A small image captioner, trained from scratch.
Model: 7.57M parameters, 96-pixel images, encoder arch vit, encoder norm layernorm, encoder activation gelu, encoder moe top_k, encoder num experts 16, encoder patch size [8, 8], encoder layers 10, encoder width 192, decoder width 192, decoder layers 6, decoder norm layernorm, decoder activation gelu.
Data: trained on larger renderings of crowded toy scenes, 45211 training examples, 44.7 epochs.
Rows from expert 14 of block 3 of the image encoder, named by matrix and row number. Rows with one number belong to one neuron. Each number is 128 + 24 x the weight over its row's rms, rounded and kept within 0 to 255. All counts start at 0. Numbers have three digits each. After the name is the row's rms in percent of the matrix's.
# up: expert up (encoder.blocks.3.mlp.up, 16x48x192), inputs 96-191
# down: expert down (encoder.blocks.3.mlp.down, 16x192x48, transposed), outputs 96-191
up.8 102:139138140126123108097125191119119101119168134117158089102134131117149140130144124154152092172141149159114171131119175122106132113169117166100124110116156137133133123121124093109115134121132141149153138106118130074091135140114129173106089156135096109106136161127162101141142131102101140128
up.9 097:128148135121122084102146114151138126165104117156133119162121172120115137140177128116144133106158137119174121100171174096133122152150097085130117134162155142138135142129126145127108094120102127087108126162144153117127157107093133108130104172139138123135088083129130045148111139093084083118
up.10 099:148095115123128157171155137164132129108166099101153123145136134134097095120124146107114093161131145167143102166130099173144125098092188106197162113149089112113112116108128117107114137160113149124158136089124088174144089145182131164110145166159136132125131113086129134131129144142101112148
up.11 125:114134126135131123138119114120125159137108101099136120120148081116124137136125129131146143143108133069081148114088137176140103132108104127137135115135117121129127114137127107109118150133157110129146148136119119125165086147094132117167137109143110119136115178076129144144134115124101174107
up.12 096:160133128131128129090135111123099113126107137070131088167139098143193113128136153119120105123101117118132108170110121127137162145141150165120151128125135123134129143140132133139149108082094215115141053117126140119155089109104144139103136122140132146146143114139126158083139102100176117137
up.13 099:123117122128133135111110147134169112131129148132116142164128126100119142111119132204096112163127135157087105188135195125142103123102130102122155132146107121136124124108131134134201124117133113135186169122139132142139111118130127151128162196136121129166111169159146102107119137139108118133
up.14 099:123157123122129108114131111149183109138111156146147158157157106114105128139132112106166119123146129131139148081139146114127126166108137098126125133101135128123116104112121119107118144128125122092161163105147104092156121081122152115093160114130128113181138093203105134138099153139069115132
up.15 103:125105120118120097110105123159161155120149090122121118158100135175149109125162165144134130120120134158133114133122138128150115168122123139131061134104125126119123116124116151128125131119173093118124095104118096115095125112168110177111093137136137165170105110148143131121123183130152117150
up.16 085:136118134131123122112121115146143067129111109155102159126119135162133160137121142186161163174140152191132141150118154139123102087102149163154125158168135134151130105121127112129141095091138123107155146151142114171136119121072155107107137155153132079098125118123112150089136145164097094120
up.17 097:106108129138131121166093128130134157179106078124100172137160078090115120142149114136166125135111106104104138141099102113132143166134131125129141136125143131139131151142125118096127155075151155146105160153156144119119114121106123114098099113133116140082068147175087159127123118115116121151
up.18 113:084133137121119106106153104133093158096121139136155114135101116129164108137189133116141142103129158091130135111106149164145112117090151119108105142114152144151142113146120136120136139119143163165105110068179135122127116097126141138149089160165140166149098102124115155099125130085129139164
up.19 119:129136124128131157130131132150099153140176075130139147145140146125139094126141156100166166130137073110124100116142090186115108114155107057133101123151114125128129135135133118147152108107098139151148086131110133156144130143165159131067075102153137121122102102091090150135157093131111092129
up.20 102:103123121131129135148111160109115157164173104105151143126161144107141124139125120112154066103123133163141089115158081169145158159122140117108154128157126133127118129132128135131103156142113142149136156107150128144123104128107150144099181098126145114159070100159088131120118195122123146125
up.21 098:122100118131130127146137163141089109156114116145133174089131121090109151126087127192145131098072102116151153112124127130099107150134071117119130130136138121127116127119132140103101140168178096127167122185121161154130070141134126101158166127115121136163122137118162085155087130152123167133
up.22 102:118125128124127125124130135127095174137117128126137097122110087085161124109185089043126167112125103097144139109139127142140084190107113115162110125134128138123135156130121138121138122102120170114117140089141120121135162132135114149154092105148094101114125177116140146109137154118132148141
up.23 100:102108116132135144138118136130144070181120104113126133174123126131089153140100121128110095128092115147133122121134109132119149160107122182152148163107126118116123114141129134153142140100124161126115112128086120091123133131127134124094150147131132106123130113184138115116128159068153120133
up.24 107:099150148132134124119102156126109100162139094133124159099095116125126146165110105108103182123152095119101086171057096089127102151109113168105101126130127130144143132136128126143157079123109116135133145140138143137131106060122119066111111124141119110100150143119120140131130127150094101144
up.25 092:112144132127126114122077126124128140133100148144129160153177140130123086167124145145168136138139136159127141150157177097139146095146135104120116113126129136140134135131130120142145088096135109065097115158099125131113156144133138125102100114168110145151121098128146044110142096149097128107
up.26 097:151116121117120120112129133150139139171118112099166151187127120156143118148207095166186123141128161101146119118133149121101180130137127131100136082126154137138129142113125136083127153135094119122145115140129059111115116097123147125127127149115136150117067107112136138103124119141129116129
up.27 104:127140137127122094109150122117126142112116106122139161111113154171157117089128113086144167122129126126116153124091163102076128095108159145125079131134164134137135139136131137161146191123128111113093127100133172160116141091161142121109093113130118141127171127097092112133144169161185097135
up.28 094:163116131132131130141095119159117168140118116134078150102127133146112156152137097150154138168147120123111124128081153126089160087128128126112147105135134131124130145141126110144148132143141103126073170136134146143125138144124134112142112149151086123117123122131076115089141140177094093091
up.29 106:152171126124129116101125138087084118110105146133120086102089134105159095088146127116123118106099136092159121076122145123120119158087148109149116161153162149134132143156131135136128114135097136100138136134122161125169104122126114165123165124131139133155099108115145105108097099144157149099
up.30 100:118116135125121124121098078105122131126136129111125116154109093124098103051112141173122089151111093125148129101177171137161150111137133112142148144123151144166152149140135157078133075110129146058140101148173095145115123125111121141146135136124155143134103096113155137084149110091133128106
up.31 098:098126141131131130148129110135089170134134107108132095162148109179138117130138145074113085107122102107125070136130118147106132144106108085087115092120129134136139167147133178118125121126166156147133152111116126124105089092133122167122146121143135088124090115136128127088098085117099123129
up.32 109:111111136128128120112110078151156135135163097119099120124113110085117102180127109115114101103124099154129143129124056141146124116143108104145112127142141132140138115118123138122119117136141137139117142143126134134118134142136114096104103080136101153070160145183147176110094092129115166121
up.33 094:093120134131131137125101080080118167135123131098113139075121159140110168104050151146143104196142122163121131117128129134177136108137125123125131134124102125139138142145132142098136078118085106131137099146152117151118100121178130088163145123145107154181146127155086143126110140114116131147
up.34 089:124083126127124144155081147110141137161132085114130120128165136136103152182122134141171117182117161204108127114167122113172139144163117155071101142142135131118122113125126137094142189095139140078128125142127089133125112153113167128101118146125156136132142146157128118115188124102140116154
up.35 108:138105134140134155155150099168141145109101080105108127107117117135137109139173132105156107100141108081150127132119125083079160136114132102114155095102096121132133148158133123143145146154146108143143132122106132105127116104136093111132101173150098152066153096167170138132100131142141131123
up.36 100:140110139133135158162153135094154109109114128095097117135122110142100131126156122124134129139101136129109119128114128142108142124103118157112121079104118131131128105146133116107168124113069164117174158148109123115101140087143101137137129169098111102112115154138137144090105121098082126098
up.37 099:101143127129130130120127143147106132136138103151141145165147163146126195140137148131093150132137130141150116123145132127122099124155143170158112150094113119126118129127127146129121098099139119118097128087100140150127163101172056105101109111150161130156153121174108091092142092107090053097
up.38 092:133106116120132127144120167098102153092125131197099108183081104105088149182140170094138152134139099125161109107131081138153111111157147146112089131156148124115118131126124132077197119132138125126133167152151101143130109107118091135146105095157122177164109148117128175119167128133112123099
up.39 093:156127124123130134148132102131165135113089143129146146144162092116134156138115142143174079120125136147107132101131130121128164096127106121143139163123144133128124139135123141092115144138121126145100102096136099106117115126198075172140188143141141157143129165148121089138141124132080121111
up.40 089:141144131135133143132169123112120114095112129119121127161165123136118088145145115148139096178151116148089111144151163159129163153140128136119142118128120127136134161155139165138151155095088158122135130096150110155082130142129106150075161133135120143137107140145101123121122121061123107146
up.41 080:148147133123120118132126155145107194101157180132145127105100162095117125095137137141136091096120153164161128166149135129102096098133143113164111120128150138135132115135127136143148088131113175118148128140133102126141143090121159075107129138125148094123107132106148110163131118176164161150
up.42 089:081129133128136150144092124171102144136134168153097147119090181149127114164151145100169176184124121140122117187148109150128146133145160148124138099093118130130134137119128125088138110121137141100082146087171069098111135138107078154137131123131139123140134105147139090085124077108144099111
up.43 105:108113127127131130120085123117134116108112150113117115114123152136162131137167137143137125142132090101127137124113186141113116085081162112142094128128105120110119095128131141122164106113149108072133158118122146140131129115150102117149142122138158139169165139111169153123148096173162144141
up.44 104:099121125131130131128149118146125150116150131138124121123075136067147106134125131118102115161132112133177098105144049115153131145108147171130143133141109125124125125123130119118123114140150142186131098088120111082141111125119092129139118128117109145118181134157101135094119130083175166126
up.45 088:116156130126129098150072113146114135161103147137142141130120101124145105117130127131102143161149134131065136116129104085160143162096094167144140117129116128120137129134122129121122170113141136141129104165098131129132102109093124126105151145139105147160121163154067097166143109133136111166
up.46 104:150134122131133137189134118118128145162117101160134124139134139132140121162160122132136163051113156091107125122117079145123120166114153127117106123106108123116114135138128136130078147166161085134136098135120113113171110101147115165149120098171142120111106171127134146155148153121087104089
up.47 103:111123126120128107130138182129121132128160138121129138157114136117124151131139114140129140118144152090108145135139113114119123170125147138147140165099152127122120107124125122163076115101128146140117159137098171147093111114174135154197121175115128101165095121078104101111125148137106110171
down.8 098:114102131110134159176091135079150173125090084128105082097150106144125129118127066132133166122099140127133114149144112125130153134116130115130159105156124133142184156130120143122149094163099119116137132151139113179074121122132087161120111130113139171143115135112134149101157088130108112113
down.9 091:136146145064127139140160132121124116143136135141160140062096130131132148137136096136121180136090098140127126132108111181130131105151119183128142148109134101141121140157102133096117128128106102138135137125114106153134164136182128099144120113103128117116183075120151121136104158099139158180
down.10 096:155129104157134174150161101132071126121143128100099103162119125123157143096160123151142142094132113135131102118137124136086188144128126101161132092134143126103122121142123122105147105127122127145138112130163146129109135131099174095157115114134126182119097125184126139136118133101110145059
down.11 119:112095110138133131146110182129112131105115135150142127131106136171144120135087124165116133132121154110114188107160108137118121112116129149134131146143140154128128101155074082112121158133160101114123156148169138160111105147086169115144168109146111090131163117128150080185187093124107146137
down.12 097:111155124138124131085128138147163120115184125109146105092161161124088060162141106081131124155210097098144125135178151140137142140132155117104128082143131142156140121103161108148169131118105117126119141121135138135141099162114132161110102110123137122116116158161168137111138090162146136146
down.13 097:111160141090110119112153130175164146111138129155101123137116170124147123117128156140091125116113126095110138132116103136092118155136159133151103139114149111105125122136128146132154122105146103134089108142165118125096110104144074135139158152106113114137118113170108151134148204154130130093
down.14 100:125133160112117131150091147144079159148156103118089117135104132171160133118125155139107141131160106152145148129127123162103092122108166138098099092132089106106143135126151157145166112147136102141122141102107133105116123102166091109185114110091132167153179121089148134102168130122175116122
down.15 099:132156134118120110081129142156122155127154146146114101140116145117072117104167133137119112134130143129121077138174114157093137125143184122123140089105148112134131178104127122129147132110138161125151122145129096086099132086138141153114118151139167127132072162089136178140132139112125139164
down.16 091:173122141119136122054122154097134133090146091105138119193147128129125097114092156160136132066097097162104091122128158127147142152118151134134079138125139091131155148128095133117158108152136146123120085116112148137131100138138121137146105134104151141184129140125114109124095163127148151129
down.17 106:139152074146118122153142127191137112149152153132121172128140152074128156128125093117095136131099118154153147127175152143088147130155109088133169111120117124133144118126168120139132142147125160158112109158157105145152167096108173128069143158137102117091150110087126154147143129183093156152
down.18 109:130098138141111133147093110136109155144171119127122121146166152127149152113136092084104116126111088098118121125137084087137131153131183192168132122126116153119132170096116098144129116129124127126162081118146105156114161124119126179115137106094160169102125101145139131140123143139101091088
down.19 112:131126125140138131098108146106128146130137119122118098136098128113097159126127126121161146126116133109154124139148070135130124110121122193081093092136127080142143129113149128097162120100116105138136153146128148196095097145086138135122148144188132140119116086138133099160145143118121102078
down.20 103:118118131173115142115112122136143074137115171106089128169119110194104128124153104138159188167100121161157090121136134103161132121149127109127162096142103136111108106105119125088157136160111142136136121143168088151115117116112149106082147135114129141118131151141136121151072151145137138128
down.21 099:120135100138086085113159108100103109124132164123174110139141136152128104133121162101092126115151108079164160113106141102139119086151119143137118118136129157118155107143140102178094139126149130150116158143162113143119146095112128148135154136149085150150185166107114107124132092086181154130
down.22 094:145134090127143102185125162113136119167122143162129107136082124144138103134159123106120094123120132106124126092135158123116145090102149129133153064139115101140136132152121111156116155075147149116103124129177090115086123164104125153163159118126126109078076081133106118158154123135111125132
down.23 103:106153145075134164134130101115138133067146164128157109102117131121110106105128113137159119155110113107124121150115134154151148118102140127140128132116130092118129121126201117148055084073123147148109132137161154124135143081129062151154070151144155144140153130087122124148140118113146134158
down.24 101:161157144122100145102144156124170064131076159093110133131099122152140108131154151154145145093135116117096139125141169130136129093087111096126122115149145093123135112137159100112102145094162112106130132086064177152117154162094133110169119114128163112160167111134108101127184124115146130114
down.25 097:132139129117138102127134170128132145091133114141138130164157145118144126150134128125103152096130145088146126128101113133135136151135156133105108108141106120137136116136150149103133125152107090121141123127125134092109132093130124176086143105094097084164124136119126182124113157145142162131
down.26 092:124133149138135134100117136126143196136150112145137112159090106115155094149106150114135154091159151110123135119090135114150092109130142133143125119110092128143133119137146142133162117137100151132173122097120147149118152178102125107106167125137110121160190100113180134115156157121121119117
down.27 099:134141155142079115144071130131149104131143125096129134131166103093124143100169113127089100095154093174114117134168102129100111102157111128117141127176150143177137133124103075136146121122110139123148129092101132088140139113144128128123159121121158114077111109174118153145106088173157127152
down.28 092:132115154104140106128103124128150105110171137112141151138153102100179070116113152157115118112113127087116109121096099169122112108130106123147100151120105101164140106125141175111120146115129114102137116134114135087136100155138110117121118124107096087156143107141131109120099140132162171168
down.29 109:168140159138147107148099085132138141168146135134174149113117133151106173131138104112125120158125113101100125116109145146132141088082136120099124152155136127173127137136104137118104107104116093122128135085133100146173087135119148143134126129110133150119129119114170132137166098143146067152
down.30 102:196144126123125143104126140163086116150105082153153101137129148116121144136123151113160193104153169130112144164085109112192139107127152185101103119150136129149129158142133113101138118124126143113092122121147127128110162121134175138152108120147133111140127103130143120107147151119148079098
down.31 096:130160086140135133152114133126108147129131166152160101152085173122124168143196077124118143160139136094127167119122124104144115137113137146137152123147119160111134128136130091137132109124123137117141138155111123150093137195116144134123105125144135117105098089161160144128159123105131106118
down.32 129:086115138139133139103122116132140131133142085107125141099149124059145110129124135111106116161103116179146134156127115167154176159163126092129150126162146123103152089098150151135120092148132124179121115139125112074167113141167123110126114111132068118117124177124119141141067109137112149130
down.33 089:189115153124142136123106113167157138172111101122103123152135128145152121128112128151102110129123135171148134106084113088164119159171102111100116126136146148149162107150095099149135111153136146145094098110098154118113122143140108159097168120121115097111147152193132120127125117076142152091
down.34 093:143132129170149136129133113138108129103130097119151125139113102149134121089143122143157117160124087111062138113094145153113177135120165118162127104088107110113111127099130159137147166108174127144134125143120105104102141139130119144144132121163111138097134132092112152117113089128109151096
down.35 106:124145141108165107140123123089127168148141174134136127115065137134109121139103131123137159142099097147108164099131085114124092080125111145104157190112105124114143120116139155158132114087119129114175155136147113105131152142129114145167130118161159103162159104158159153136138122091079074133
down.36 100:082124190153172135131142115138127158099111122131136085098139124142117106093117146107122091158131187144117155131080102105163150160079115118114102171125112136151111153090122140119121119089172147111128138144148103126135082134078146112178130150146106173152177107112129118103167128095147154131
down.37 099:099138174143133089096143161165103137098164094115127110124100122112070121119134135113129115119127126107104137177100112106077126128110136128128110114092127107179141141118133136105156111187162120112131150125161144158148106141141096110123136123118151125154125179131166142097105120084129136168
down.38 090:154152153131133162123132088133123104144140119092131164109129120160073134109123140121120111132135113137068160143136145123124154137121122141079157124053121078120146095137139104139100113159148129110144144127078128139084157134127162102165138161121136121089091117148117117145165118129130123158
down.39 091:153110083165121091096143140115136120082170111127122096125162137123099116107126127112115143118140116171121115171149162143093112147156153135116110139111106163121089149139084111117150149163117072160145113139130143115164141153115166114127084110169127081146128188122150139108104126141168135136
down.40 103:112121161128126153129111119093115130085161131141109134112157170112096138175087112139147097140127105150123136143084112148110145148132187129118131115159124095123098068126113131163072126152130103146160130160113090106110106129122127135096115141112105157159131149130146112158144146166160131175
down.41 088:135148133117127106108108142119136169117123096136164084130138137142154141134072111115125158161150142166137152124108150099160119127099121127133145112090099124141139123104112147122100119110157091167136144128087119136126075089131100145079086134153175127136109142105147064127112133085112114151
down.42 085:139115134142136099103139149075149146109120114125180135099113103102130146107086130116101146126131126087129129137102122102084124112151156148091118133092136135124108113100129108145155145131161124130121104111138108129135108157128142128170125173140106090146164083089128173156143114106144121163
down.43 118:095108140106115131111155167112122119114098168086133132109152137169099136092187126151105095133118119135135121141152163115125122134066121117093109134186142173130124160157127106113131150106167120101124104063103148107128108182106090131133194148099135144102117136100151160150151108129162159144
down.44 110:136092080126117156106151125132114113128204148123135107143147153156139114151125105104105137169107107121129123164104089122160123143190109128103105156130122178117150126128123159088134106161122148132142102139148103108093132124158112118118128148136131099156145122102084111077126087082077167111
down.45 086:147129122135122171136161155138126074107162106173102148112094134105130164103140124137144135089116101127150114182121112150075105106182135149145164151142147161144109139135133133166107105131126122137151128153122106119111161106173137139083105124129106078138136126120152113121143149167107166128
down.46 110:131084134160108131110158142117121154089103139135138094110143120108117137133167091140161144116092118110102152135124169107155130134086154123133097134109175126148123158134102113150143116105148124132114098193116102161091079130157128154109142138115138129150172132154146096160097081134173127138
down.47 104:137119153117088126122118128124097086169113110081119092117132136109118141134115129121107131124131151156132140109179128116149136073143143139146094129072116153113113118143137142099142115185141136128110114105163146128117139117093106051079128099145114131114157120118153111086167154091104160127